Weights of a small CTC audio transcriber: 78125 training examples.
Rows from block 3 of a small CTC audio transcriber, named by matrix and row number. Rows with one number within an expert belong to one neuron, the router's apart. Each number is 200 + 30 x the weight over its row's rms, rounded and kept within 0 to 999. All counts start at 0. After the name is the row's rms in percent of the matrix's.
Before each expert's rows are labels from the 100 clips, of 14976, where the router gives the expert most weight on average: "top examples" is what is common among them. Only what is clearly more common there than usual is listed. The data: single English nouns, adjectives and verbs, spoken by a formant synthesiser in many voices. In brackets: how many of the 100.
# router: router (model.blocks.3.mlp.router.weight, 64x192, trained with AdamW), inputs 96-191
# up: expert up (model.blocks.3.mlp.up, 64x96x192), inputs 96-191
# down: expert down (model.blocks.3.mlp.down, 64x192x96, transposed), outputs 96-191

# expert 47
top examples: /i/ (99); /ɛ/ (86); /v/ (85); /h/ (85)
router.47,123,172,214,232,209,186,232,236,186,198,237,227,197,207,168,240,212,208,165,167,209,182,164,227,212,231,174,208,243,157,151,231,202,168,231,172,197,178,244,211,190,223,176,162,227,219,203,205,164,200,201,155,244,240,237,195,181,219,222,156,210,180,182,143,204,165,181,235,153,179,196,169,199,252,162,182,174,212,233,182,249,143,240,163,164,188,163,138,161,199,209,237,190,221,237,245,239
up.0,118,149,200,146,133,200,155,245,175,132,242,204,200,200,200,207,253,162,211,288,200,251,263,168,225,199,200,238,200,220,194,200,215,200,200,200,200,226,184,200,222,200,256,173,140,200,233,170,200,200,200,200,200,200,200,140,200,249,229,200,200,200,200,185,200,243,200,200,200,161,200,235,200,200,197,168,200,280,200,200,200,200,200,226,269,200,157,197,200,200,151,200,199,200,200,235,173
down.0,117,177,256,269,150,109,147,179,200,200,167,200,242,200,240,200,187,248,200,200,200,200,200,146,158,200,200,200,182,151,200,180,248,200,209,152,238,208,200,135,200,200,199,200,118,200,250,200,200,200,200,182,227,125,213,200,174,200,215,200,227,200,200,199,200,193,138,200,200,200,185,200,127,200,144,188,200,200,178,200,200,200,234,139,200,200,200,236,249,200,200,200,200,200,200,200,203
up.1,117,200,200,220,273,217,200,158,200,165,254,200,200,192,200,219,200,215,200,200,165,200,173,200,179,212,200,265,200,200,200,232,165,200,245,200,191,150,200,191,200,234,227,170,200,121,219,200,213,234,131,181,200,200,267,200,200,205,180,200,200,197,200,200,200,170,191,200,200,264,181,135,200,200,191,226,200,200,200,209,232,200,200,139,235,220,200,149,200,200,200,215,191,161,288,232,200
down.1,105,200,200,200,200,232,187,206,200,200,237,118,226,200,113,200,226,184,168,200,200,200,173,259,240,128,200,203,238,158,176,158,222,188,153,264,200,246,177,188,200,200,235,123,200,200,200,200,242,200,171,128,200,200,215,200,239,252,249,127,200,231,96,200,195,200,200,200,200,200,166,179,187,184,200,180,200,155,200,161,200,222,207,156,200,271,200,200,200,200,177,237,219,200,200,133,160
up.2,092,195,175,200,200,200,200,159,195,200,253,200,200,200,217,200,214,200,200,170,200,208,127,191,200,288,200,200,200,200,200,200,200,144,200,145,186,170,191,200,200,200,200,200,245,200,200,200,200,200,200,200,189,200,200,209,200,200,115,200,200,215,200,135,200,200,290,216,244,200,200,174,173,197,200,200,200,200,243,286,219,212,197,212,158,200,197,207,256,200,200,217,200,200,143,126,241
down.2,105,150,242,200,200,201,200,200,200,170,191,200,158,200,171,147,200,132,157,181,219,250,200,247,200,218,200,200,200,200,148,189,283,200,200,193,225,200,172,200,152,200,200,200,177,200,200,152,200,261,218,168,200,209,200,200,182,200,200,200,216,200,295,200,200,200,184,245,167,200,200,128,200,219,194,243,156,164,214,130,190,200,273,153,188,238,173,200,200,200,132,273,197,200,243,200,177
up.3,014,241,163,120,167,200,200,200,200,166,200,200,200,200,200,200,200,200,245,200,200,200,200,159,108,174,200,200,232,258,200,200,222,150,264,248,200,200,200,200,200,200,262,200,162,200,200,200,200,162,200,249,200,158,200,138,200,245,200,259,200,200,236,170,162,235,200,233,200,200,162,200,200,200,132,247,200,160,200,239,200,158,200,153,226,200,200,200,200,159,148,173,200,239,200,200,200
down.3,014,200,164,200,162,248,200,200,200,130,200,200,200,233,200,200,138,234,200,200,224,176,163,160,256,200,200,200,200,200,200,246,163,200,200,200,200,249,168,236,200,200,200,200,200,200,148,200,200,200,200,252,163,243,200,200,200,200,200,200,200,233,200,200,257,128,200,105,152,200,257,153,200,200,200,264,157,200,200,255,165,200,200,269,200,200,251,200,200,200,200,200,232,157,200,200,200
up.4,065,200,170,141,200,238,200,200,200,167,200,200,200,200,228,147,252,200,166,200,267,218,228,200,242,200,200,181,232,200,272,200,208,246,151,224,200,200,225,200,200,257,269,179,179,275,113,243,184,200,200,237,171,142,200,200,200,183,200,169,158,157,142,221,233,200,220,200,200,265,251,200,178,200,200,200,148,185,200,200,151,200,168,222,200,171,159,200,252,169,200,200,200,193,200,200,200
down.4,066,206,200,215,200,211,229,200,200,200,241,200,200,247,213,200,200,179,200,174,247,200,136,235,140,179,170,177,210,200,241,175,152,200,167,216,200,200,227,293,203,200,200,244,200,218,151,235,149,167,200,176,200,257,200,202,200,180,216,200,93,150,200,200,200,200,194,218,260,237,227,138,200,161,214,143,247,227,175,200,220,200,235,200,228,165,200,200,200,271,144,228,166,200,200,182,219
up.5,105,200,200,228,158,245,226,126,200,263,200,183,163,200,200,152,212,206,223,200,200,162,212,265,180,200,200,246,227,200,200,200,200,200,200,200,142,200,200,200,244,200,200,200,198,216,169,200,200,200,200,200,163,200,200,200,254,289,200,200,207,200,200,151,217,261,200,200,237,286,200,200,252,162,180,200,142,200,159,200,200,200,139,254,230,159,282,200,198,131,230,200,239,200,200,200,200
down.5,118,200,200,237,200,200,248,200,200,218,216,210,200,275,200,200,200,180,200,200,200,200,278,230,200,158,240,200,277,200,200,220,185,150,200,200,219,178,227,200,200,200,206,200,168,200,222,240,200,222,200,267,211,141,117,200,200,200,199,152,200,195,200,236,196,200,200,200,200,200,182,226,114,200,136,200,156,219,200,200,200,222,200,200,137,166,200,229,254,169,179,204,200,244,200,200,200
up.6,064,200,200,200,200,212,200,202,171,204,203,200,211,200,200,200,141,200,200,200,248,200,200,245,200,200,200,200,200,241,200,198,200,154,200,200,200,200,300,228,200,200,200,267,200,243,168,204,200,200,200,252,124,200,113,200,200,121,200,200,207,287,185,200,200,210,200,124,200,249,200,165,200,200,200,200,200,200,177,200,200,200,213,200,225,200,214,200,200,196,200,230,145,205,254,200,200
down.6,083,200,202,170,200,200,159,136,200,266,172,218,200,200,200,200,171,200,200,200,200,200,200,200,235,219,200,142,99,200,200,258,277,200,142,200,232,227,185,161,278,200,200,236,181,200,200,200,218,200,188,200,247,191,200,200,121,212,200,263,200,241,200,180,222,200,200,157,213,194,200,262,200,250,200,229,145,187,200,200,235,173,200,250,263,200,238,200,249,181,200,189,189,200,200,200,200
up.7,113,200,269,223,200,200,196,200,200,151,157,162,200,200,123,200,200,200,265,200,232,200,200,146,282,227,200,200,191,200,130,200,200,126,200,200,234,167,159,200,210,186,200,200,200,237,200,276,311,182,200,249,254,200,200,200,200,175,152,200,288,254,200,193,200,181,200,203,206,200,219,241,134,165,200,200,200,169,200,152,190,161,218,200,200,200,200,200,172,224,200,217,200,200,200,157,180
down.7,105,200,200,200,210,169,188,200,200,179,108,200,231,200,211,245,225,168,241,200,233,217,229,151,133,200,200,198,200,200,248,202,200,200,235,214,185,200,261,212,200,200,200,200,200,200,213,189,222,304,200,158,128,151,200,200,215,286,200,188,170,148,207,200,252,202,200,200,200,200,200,243,200,233,194,262,200,200,145,200,154,200,189,200,200,200,240,200,200,200,177,225,198,200,200,186,256

# expert 10
top examples: /ɔ/ (98); /ɹ/ (76); /m/ (58); /w/ (54)
router.10,109,194,221,197,168,206,233,184,236,237,163,252,176,227,165,227,174,171,193,150,243,206,215,252,180,236,191,212,230,189,164,213,177,209,213,167,199,204,232,251,201,222,195,159,213,200,216,255,167,228,225,130,233,243,219,214,205,174,194,172,215,173,206,174,213,150,158,203,158,223,161,245,213,243,155,176,176,214,210,184,208,174,218,158,174,220,169,163,197,209,223,264,162,187,210,239,223
up.0,114,200,158,210,200,194,279,200,247,164,200,200,140,250,200,169,206,235,231,163,193,200,250,232,200,200,200,198,200,140,200,180,164,200,200,200,200,200,200,211,200,200,235,200,146,200,222,200,184,200,200,200,140,181,134,200,279,200,200,200,270,200,200,200,200,239,200,181,243,266,200,200,88,152,219,200,200,291,200,208,257,213,140,177,200,200,200,213,200,200,200,191,237,200,200,192,170
down.0,133,212,238,200,156,227,200,200,199,248,215,251,144,200,167,200,194,171,170,200,247,246,200,230,115,200,200,214,200,152,200,200,253,200,200,254,200,200,155,184,200,212,200,270,197,200,146,200,176,220,183,211,200,200,200,186,210,251,123,167,200,167,120,200,200,212,153,200,200,200,203,200,140,200,200,200,200,200,192,176,200,253,230,182,200,121,200,200,220,243,260,225,268,186,200,200,200
up.1,109,244,200,200,232,214,200,228,200,161,200,242,200,135,200,200,240,200,144,234,142,200,174,182,200,181,200,200,200,159,200,200,165,169,212,200,180,200,200,200,200,200,200,200,256,263,233,169,221,208,206,104,200,180,305,200,173,200,208,200,200,200,200,200,200,200,238,200,200,262,122,200,221,312,162,200,200,148,200,200,200,200,200,200,246,177,200,200,200,200,200,178,159,171,204,252,200
down.1,108,264,200,240,200,229,267,200,200,100,200,200,200,200,299,200,222,200,165,190,200,200,201,200,312,231,200,138,200,172,200,200,200,230,200,200,200,242,200,200,159,200,285,200,200,200,194,200,200,200,185,200,200,200,161,200,200,200,200,165,200,200,200,200,265,200,210,200,200,200,200,200,200,145,220,253,200,200,200,212,200,211,273,188,98,193,200,187,200,198,200,167,200,200,170,232,182
up.2,145,213,200,200,166,169,174,200,162,233,239,200,200,200,200,200,168,196,125,200,200,229,214,170,226,200,241,179,120,200,200,217,200,146,227,200,180,170,233,200,256,183,200,176,239,200,200,124,216,200,179,200,200,221,260,200,139,200,200,185,229,200,200,185,239,200,242,222,200,252,200,232,180,200,200,200,152,188,173,144,200,154,168,200,280,185,159,200,200,223,200,198,218,200,155,205,132
down.2,132,210,259,200,182,200,129,200,200,185,200,200,200,213,192,200,200,200,200,174,200,131,139,186,200,200,188,83,200,262,238,180,210,216,260,235,200,173,245,200,146,200,166,184,200,200,200,207,200,145,202,162,158,195,249,147,223,164,200,201,200,200,200,162,200,257,200,181,200,200,222,200,200,200,207,200,200,196,237,200,200,200,200,198,249,200,200,200,276,200,200,200,200,250,200,224,225
up.3,084,286,208,160,231,200,150,200,208,200,209,143,200,200,200,240,200,209,215,223,160,205,200,252,214,200,231,200,204,200,282,200,200,228,158,264,214,200,200,200,242,200,233,169,200,178,200,200,251,200,200,260,160,173,184,237,178,168,144,200,200,178,200,200,200,246,200,180,200,200,224,200,200,184,200,224,211,200,200,249,251,178,200,200,230,122,200,240,200,200,199,200,152,200,229,200,200
down.3,092,200,222,170,200,212,200,173,236,200,213,161,200,200,200,227,240,98,200,239,257,225,200,200,200,194,200,240,200,184,154,202,236,200,236,200,282,200,200,200,200,150,168,200,173,208,200,281,200,230,247,200,203,157,200,238,200,200,200,175,200,200,200,145,200,200,200,200,226,200,128,200,200,200,200,242,200,200,200,186,255,201,232,200,200,200,200,200,236,225,271,200,200,277,167,200,200
up.4,117,200,170,242,225,200,200,200,208,140,200,205,200,172,200,195,208,128,164,183,200,200,200,200,251,237,200,201,183,138,179,208,149,200,200,147,164,180,186,215,145,200,200,200,240,161,200,200,257,200,200,148,200,200,200,200,179,200,205,200,173,200,200,244,200,200,263,219,200,200,200,131,245,231,200,200,191,162,192,240,204,161,200,259,202,171,202,245,286,200,258,212,200,238,200,200,200
down.4,111,199,148,200,155,185,200,200,257,148,244,200,137,200,200,159,200,200,200,221,200,200,200,200,161,316,200,210,212,267,200,245,200,137,208,245,192,200,190,200,200,200,200,200,149,142,213,200,215,200,245,200,234,156,194,186,158,200,200,200,200,200,229,163,200,200,166,200,134,200,168,190,200,200,203,200,236,157,200,185,167,200,200,200,200,252,200,222,141,153,200,200,200,200,171,259,224
up.5,132,186,275,200,200,176,153,239,200,200,200,201,248,218,200,200,250,145,221,282,200,200,218,209,169,223,179,240,211,201,200,153,140,284,209,200,200,200,200,152,200,226,185,200,200,139,200,191,200,200,200,200,178,248,178,234,200,182,243,265,200,183,229,200,190,200,204,200,200,178,203,176,258,162,280,230,200,169,200,200,199,227,261,200,200,200,247,200,197,200,180,210,143,200,233,200,197
down.5,128,116,117,229,200,200,200,176,162,171,148,200,210,230,200,200,200,200,200,268,175,200,166,200,200,176,200,200,225,252,161,233,199,200,144,200,257,200,146,200,193,200,200,259,217,234,200,200,200,165,214,200,200,227,200,277,200,200,158,200,200,200,210,220,214,200,200,200,200,273,200,217,200,251,200,200,231,154,200,152,200,141,119,166,234,200,200,151,200,244,200,200,180,200,186,232,200
up.6,114,200,200,234,268,221,213,200,200,200,200,200,137,230,190,200,200,168,200,229,200,227,200,232,200,183,165,200,200,200,145,200,200,232,97,109,146,189,199,180,200,131,232,192,200,158,153,200,200,187,200,225,200,289,200,215,104,200,180,200,122,200,200,200,200,223,245,167,188,227,255,213,200,137,200,180,200,200,200,200,171,200,200,262,233,200,209,231,165,200,216,200,224,262,128,200,145
down.6,116,200,200,200,237,200,200,200,200,200,200,198,200,197,200,200,124,191,220,200,151,200,200,200,224,225,217,200,216,220,249,234,168,200,200,200,230,200,200,172,252,200,200,217,152,185,200,200,180,200,200,115,174,200,200,191,200,183,200,174,200,100,200,160,200,215,200,200,200,164,210,142,200,200,200,200,200,200,227,200,200,300,212,200,200,228,128,265,200,200,226,244,200,200,200,200,200
up.7,054,200,200,225,200,200,200,251,182,159,240,188,227,174,214,161,200,222,229,200,153,200,200,200,236,200,227,240,126,178,200,231,200,200,214,200,200,225,210,165,200,187,200,200,236,200,186,187,200,165,218,186,246,184,158,200,200,135,200,227,141,200,200,266,218,200,200,180,217,173,200,166,141,200,174,200,222,215,200,192,218,182,200,263,212,200,200,227,252,177,180,236,157,221,154,200,160
down.7,062,200,213,175,169,151,168,173,256,210,211,232,186,200,200,200,200,166,257,116,233,143,220,229,268,165,174,178,169,223,164,243,200,180,158,231,154,178,132,240,155,200,186,235,200,200,190,200,200,217,224,264,171,170,214,251,247,200,175,219,200,210,234,232,200,200,155,200,249,182,233,242,200,176,181,216,200,166,200,152,217,260,260,160,175,158,200,223,178,215,200,248,211,200,200,223,200

# expert 62
top examples: /ɔ/ (86); /s/ (60); word: saw (45); word: bought (30)
router.62,096,203,230,209,156,180,228,213,212,248,199,237,167,256,184,247,178,219,182,161,248,215,196,234,182,226,171,191,236,189,166,191,192,211,217,140,233,211,204,255,210,204,173,184,190,215,204,238,173,238,225,149,247,248,189,193,179,209,230,199,191,214,170,177,217,164,154,189,159,208,143,221,196,252,157,164,170,177,231,132,187,198,249,148,188,248,153,157,188,218,221,262,172,193,219,240,219
up.0,082,195,200,200,242,239,163,223,200,247,238,154,239,200,222,167,200,200,194,260,200,140,260,200,179,244,200,161,212,171,215,200,200,148,197,200,200,200,250,174,184,228,200,200,187,200,200,170,186,221,162,200,200,140,228,97,200,223,200,237,145,191,174,200,200,200,200,277,192,178,200,200,200,182,200,200,200,200,238,242,215,237,200,270,166,190,180,239,200,200,200,218,178,200,200,239,214
down.0,091,200,252,209,200,200,183,232,146,174,224,200,200,174,167,200,222,221,200,200,200,267,148,160,200,200,220,200,243,228,200,200,172,200,105,200,223,200,200,233,238,219,143,200,200,200,200,200,200,159,259,200,229,173,200,200,151,200,230,172,200,200,219,222,250,231,169,230,225,200,200,246,190,200,247,200,161,124,200,255,170,149,200,178,191,200,200,200,168,200,200,285,200,194,173,234,200
up.1,096,200,200,200,200,176,252,242,257,200,200,161,260,293,243,200,211,223,116,200,200,200,145,230,200,129,173,149,200,115,257,206,200,200,200,221,200,200,200,200,240,239,200,247,261,200,200,250,200,200,154,200,187,200,223,200,224,266,171,211,207,170,223,200,200,200,200,279,200,200,217,200,129,200,225,235,163,281,200,250,200,199,200,158,200,200,200,180,119,200,200,200,208,157,200,180,200
down.1,107,189,200,200,200,184,200,260,200,245,254,130,200,200,175,232,269,200,186,281,200,157,239,226,198,173,200,225,200,200,200,234,138,200,247,200,197,200,200,200,167,111,200,169,215,200,200,208,190,200,200,139,200,202,180,174,200,164,200,200,200,165,181,200,200,198,200,200,200,181,200,235,207,200,200,188,200,188,200,239,200,200,200,216,172,256,200,200,202,258,200,232,200,224,200,200,200
up.2,133,269,200,200,171,233,168,204,148,200,200,128,200,200,200,139,201,200,200,200,200,177,148,201,200,192,254,244,200,227,214,212,180,200,198,164,247,216,167,200,214,200,235,126,197,200,184,190,211,137,209,256,217,197,200,200,150,200,219,218,230,162,185,166,200,200,200,200,200,233,199,263,200,200,200,249,242,218,200,200,125,219,200,200,200,200,159,264,205,200,200,200,200,217,200,233,200
down.2,133,200,224,247,200,200,200,200,229,200,200,200,237,200,200,236,179,200,200,200,200,187,200,172,219,204,229,166,200,200,182,199,188,200,200,200,200,213,260,200,223,200,169,130,215,200,245,257,200,200,200,264,200,179,147,200,229,260,234,229,200,204,200,200,200,200,200,152,178,182,200,164,260,200,200,200,147,200,200,210,126,119,200,200,250,157,200,200,200,160,200,244,168,200,250,200,159
up.5,105,202,229,200,200,189,200,187,200,220,243,200,137,200,200,191,200,200,171,200,174,203,200,200,164,185,229,231,200,206,201,147,232,200,200,200,255,200,223,191,225,245,128,208,281,132,200,200,200,200,200,200,200,200,200,200,143,160,229,263,200,182,200,225,232,232,225,208,263,213,174,200,200,200,200,206,224,115,200,200,292,200,200,158,188,200,196,200,178,200,200,200,200,250,279,235,200
down.5,108,266,200,193,200,227,188,256,200,159,151,200,216,200,200,233,200,200,200,200,228,161,200,200,200,140,200,217,232,202,200,200,143,200,200,200,128,204,229,200,232,200,200,185,215,200,200,200,200,186,200,200,200,200,270,200,197,200,200,200,139,140,200,200,200,200,200,200,220,200,185,200,200,71,200,200,193,200,200,200,236,130,177,200,200,200,200,200,200,200,200,238,200,223,141,200,203
up.6,126,201,145,223,200,290,220,200,200,165,211,200,247,134,231,221,200,200,128,200,212,193,135,200,200,216,287,200,200,191,189,207,263,226,200,200,200,226,231,200,200,249,200,200,306,200,199,200,195,199,247,200,200,200,227,200,200,194,236,200,200,200,200,136,200,200,274,220,200,200,200,200,200,169,154,175,171,145,200,200,200,145,175,245,179,200,200,200,149,171,199,200,246,217,283,115,250
down.6,138,200,97,237,182,200,200,138,188,200,216,200,205,209,200,161,200,200,200,233,233,200,200,200,218,200,158,200,200,206,200,200,142,181,268,182,200,151,142,200,200,181,169,200,215,200,259,248,200,205,166,226,205,200,200,200,170,200,193,287,212,258,200,200,200,200,200,188,205,200,180,144,200,200,210,200,200,154,200,151,182,205,161,200,210,200,200,198,200,200,200,200,200,241,200,200,234
up.7,143,200,159,200,200,202,284,129,200,225,200,200,185,200,200,240,174,193,200,172,186,200,226,200,233,147,241,219,200,164,153,200,245,200,200,202,236,151,251,200,243,181,274,200,224,130,200,184,200,236,203,204,170,209,160,210,219,226,242,243,225,200,191,157,164,200,200,227,200,208,200,200,182,200,200,217,167,228,219,200,200,200,200,237,320,156,200,200,200,200,284,162,134,145,168,200,200
down.7,135,200,200,153,200,217,152,207,200,200,189,169,223,200,167,235,200,200,200,200,234,200,227,200,200,248,200,249,187,190,168,185,271,200,200,200,200,245,156,200,168,191,142,200,200,200,200,200,200,251,200,200,200,200,210,200,153,145,186,242,200,260,200,238,173,200,160,176,189,163,200,196,200,200,241,189,200,200,200,173,200,215,206,219,236,200,272,200,160,277,200,200,168,200,200,234,200
up.8,124,160,251,121,246,233,200,200,200,197,170,200,216,200,200,200,177,236,200,200,207,200,200,200,200,215,247,230,121,233,200,214,273,200,200,271,200,200,163,200,200,203,225,200,200,297,120,217,216,200,200,228,200,188,171,200,114,143,200,200,166,200,231,200,171,250,200,203,200,200,169,154,200,200,200,200,132,200,200,200,200,210,273,200,142,181,192,226,200,200,200,200,200,200,200,170,211
down.8,110,223,147,226,200,193,200,158,200,200,200,240,171,200,259,200,200,200,167,229,200,169,232,200,207,200,211,200,133,273,200,200,223,200,200,200,200,227,200,200,184,190,200,200,141,200,200,160,232,200,244,200,200,260,200,201,200,200,200,127,219,176,252,229,226,197,200,200,129,200,209,169,141,200,200,200,200,201,210,187,200,200,148,200,200,200,183,200,200,200,271,246,200,231,200,180,200
up.9,119,200,247,216,221,271,184,220,200,200,200,168,230,178,200,156,173,185,200,206,119,252,200,200,200,239,200,200,272,200,219,149,200,179,200,200,156,130,168,208,172,253,200,231,149,200,189,210,173,200,188,218,200,200,171,200,222,200,226,230,227,171,188,123,246,221,169,200,228,229,200,200,210,152,200,242,200,200,235,203,200,194,199,148,200,102,249,200,236,200,200,200,200,200,184,200,259
down.9,128,235,245,164,247,259,200,145,206,200,214,237,200,238,200,200,166,209,200,164,235,200,200,200,200,200,190,200,238,221,265,208,200,200,200,197,200,260,201,200,200,161,227,200,200,248,200,190,200,153,200,209,200,154,230,200,178,172,200,204,200,211,227,194,200,200,260,200,200,200,224,242,127,170,222,200,180,192,200,200,218,207,213,286,144,200,200,200,200,200,165,200,200,200,203,200,190

# expert 36
top examples: /ɝ/ (98); reverberation (74); /v/ (58); /ɪ/ (58)
router.36,111,183,243,174,198,178,149,216,204,216,215,166,214,231,174,261,173,194,187,160,228,234,242,223,226,197,151,214,209,228,168,195,158,173,229,162,222,156,228,221,237,185,182,192,224,258,218,200,239,167,235,150,210,247,235,213,145,155,187,184,237,221,239,160,229,169,158,198,163,208,206,209,170,185,214,168,184,192,236,196,163,188,221,155,180,216,203,204,191,225,238,258,169,168,158,228,226
up.1,111,246,296,200,239,200,200,200,163,235,200,200,170,200,131,200,160,200,200,155,165,245,200,200,201,255,200,196,200,200,200,200,177,259,200,200,200,200,200,200,200,200,200,166,198,126,200,313,186,200,200,200,200,204,103,199,200,200,200,221,264,200,200,166,262,200,200,181,200,216,200,200,179,200,186,200,200,213,148,200,207,231,200,147,200,200,200,200,200,200,198,200,200,150,200,251,200
down.1,118,194,200,200,156,200,259,241,163,253,195,192,200,247,200,207,221,200,200,200,200,200,200,284,141,200,158,247,158,260,200,200,200,200,200,165,200,200,200,172,200,200,193,200,200,243,200,127,193,277,196,200,198,200,200,237,188,196,208,200,142,231,196,200,200,293,200,150,147,124,200,255,264,193,200,200,200,200,209,154,202,200,207,221,200,145,200,235,220,129,194,200,200,223,218,203,200
up.2,117,200,250,173,178,184,200,224,189,200,159,200,200,196,228,209,200,259,182,200,132,170,124,200,232,200,215,200,200,200,247,187,200,200,239,200,159,153,159,200,200,200,200,200,200,200,200,161,200,200,192,243,198,200,200,248,200,212,200,150,200,200,166,217,200,200,200,200,200,200,242,200,200,290,253,200,193,200,155,197,172,246,213,154,200,200,225,120,175,200,231,200,224,200,200,200,142
down.2,118,200,253,200,242,181,244,168,286,200,169,200,163,227,200,167,200,166,200,222,200,195,192,200,204,228,200,201,200,200,161,200,200,217,193,183,196,252,138,222,217,175,200,200,222,200,148,200,200,228,140,132,200,200,151,241,200,200,200,200,218,214,200,220,200,161,200,200,206,200,139,207,181,241,218,169,236,200,248,200,200,252,224,200,200,216,222,169,224,200,141,200,172,108,201,162,200
up.3,093,171,200,257,200,241,200,208,175,200,200,200,200,200,118,121,150,200,191,225,186,113,179,138,200,131,200,200,212,200,200,281,148,138,201,164,200,200,147,258,200,200,200,200,200,213,223,186,200,177,182,200,195,238,284,186,200,253,195,193,200,200,246,200,200,200,200,200,218,200,200,229,216,200,267,200,200,200,200,200,200,200,200,200,207,233,221,200,160,200,200,136,285,200,200,200,216
down.3,101,200,200,200,172,203,249,179,200,200,200,159,200,268,147,200,200,200,168,169,200,210,168,200,125,185,200,162,200,200,200,200,197,144,200,124,200,145,200,255,260,200,252,260,200,200,200,210,200,200,243,225,200,200,172,200,200,152,200,200,281,132,226,200,161,227,228,200,282,200,207,200,159,200,200,200,200,200,200,200,145,212,194,209,202,200,227,228,200,200,187,190,180,261,200,183,140
up.4,088,158,200,217,236,232,200,200,116,200,199,200,200,200,200,200,241,230,200,271,200,220,200,200,268,241,200,208,200,200,217,137,200,218,173,200,169,221,200,200,200,201,200,219,200,200,257,208,195,200,200,176,200,200,200,200,206,171,287,130,262,200,116,249,265,200,200,180,200,200,285,200,184,209,180,200,226,200,220,173,200,200,200,200,200,200,249,200,235,203,200,173,179,200,200,151,200
down.4,104,200,243,199,200,200,200,293,200,234,133,251,200,200,200,200,200,200,200,188,200,240,181,153,200,200,203,170,250,200,258,200,142,200,200,200,200,145,200,200,183,200,199,199,200,200,200,217,186,229,177,200,200,200,258,191,248,200,200,200,200,255,191,200,253,137,200,200,136,131,269,200,200,228,181,200,200,200,200,200,200,188,177,188,110,190,200,251,242,178,200,200,200,211,200,200,200
up.5,047,149,200,200,200,200,200,200,189,185,219,157,200,200,200,150,200,251,180,200,153,216,200,200,200,200,200,200,200,200,200,200,200,241,200,200,204,216,200,268,200,200,200,200,242,162,200,200,243,215,200,200,145,200,200,200,200,208,200,200,249,200,166,200,200,200,200,200,200,282,200,200,200,200,137,239,200,200,200,200,200,119,277,165,243,200,200,216,166,187,200,200,277,200,200,200,262
down.5,050,200,254,200,200,248,200,200,80,160,200,200,200,200,200,200,200,257,200,200,200,200,200,200,288,200,218,200,200,119,200,200,101,200,200,237,224,199,200,225,250,200,144,200,200,236,200,206,200,200,200,200,200,172,232,200,200,200,200,200,200,187,200,234,200,200,200,200,180,200,200,193,31,200,200,235,122,193,200,189,200,200,153,200,200,229,200,200,249,200,200,200,200,200,235,200,200
up.6,107,200,200,200,200,200,200,200,187,200,200,186,245,200,185,200,200,200,200,200,200,227,209,200,217,200,200,200,200,220,200,164,163,200,200,200,161,121,137,191,284,200,160,224,200,247,146,193,200,200,200,200,200,200,247,200,200,238,200,200,200,140,200,200,219,200,200,150,200,215,200,140,200,199,200,200,200,176,152,200,188,200,200,185,151,226,215,180,272,191,200,200,200,221,186,210,150
down.6,108,294,226,152,200,200,141,231,200,265,200,209,204,166,180,229,200,226,230,200,200,208,200,198,207,200,131,190,200,269,146,200,200,200,180,200,200,200,228,161,200,143,200,200,200,175,200,249,200,231,176,200,200,200,243,200,200,154,178,200,200,175,200,106,200,200,156,200,168,228,200,219,200,200,200,200,132,208,200,200,200,179,255,200,200,213,200,200,184,200,200,238,261,211,227,174,208
up.7,109,200,225,143,239,200,200,155,223,140,200,286,200,162,200,200,200,223,200,200,147,157,200,200,215,250,193,206,130,200,200,200,183,200,200,200,268,200,200,212,212,200,114,200,230,145,151,200,171,224,200,185,200,200,248,200,191,218,135,200,200,200,174,200,216,200,200,187,205,200,200,200,121,270,269,191,200,200,200,200,211,266,200,193,270,200,227,200,200,218,180,200,165,200,209,237,278
down.7,109,200,200,200,258,200,200,221,200,200,215,200,200,200,200,200,200,203,206,200,200,183,200,200,200,200,200,168,236,122,200,120,200,200,200,246,200,200,200,204,200,168,200,200,247,200,125,200,200,183,279,138,128,200,199,200,169,200,231,200,271,116,190,222,139,187,208,194,188,200,171,200,200,200,200,200,200,190,200,200,200,200,165,208,200,200,167,200,247,200,237,206,235,228,200,200,206
up.8,033,200,244,200,231,200,250,256,168,229,200,233,267,200,131,163,200,175,227,140,200,200,200,200,200,238,214,233,200,224,184,173,200,216,200,232,200,200,165,125,200,200,233,200,213,160,216,200,264,169,200,246,150,200,155,200,218,243,151,200,165,200,177,236,200,271,175,200,212,225,250,236,200,147,224,200,216,238,200,221,221,200,173,227,168,200,200,200,200,169,200,244,200,175,256,155,200
down.8,034,146,200,147,200,200,174,222,200,159,266,223,200,227,200,240,145,182,200,186,248,200,225,245,200,224,227,200,200,235,200,200,200,200,230,109,200,200,227,249,187,230,200,200,188,200,200,175,214,241,245,253,220,254,138,229,200,200,152,157,227,179,200,243,200,200,235,156,212,185,132,219,200,224,161,241,200,200,166,200,189,200,158,200,200,191,167,249,200,200,248,200,157,147,200,230,200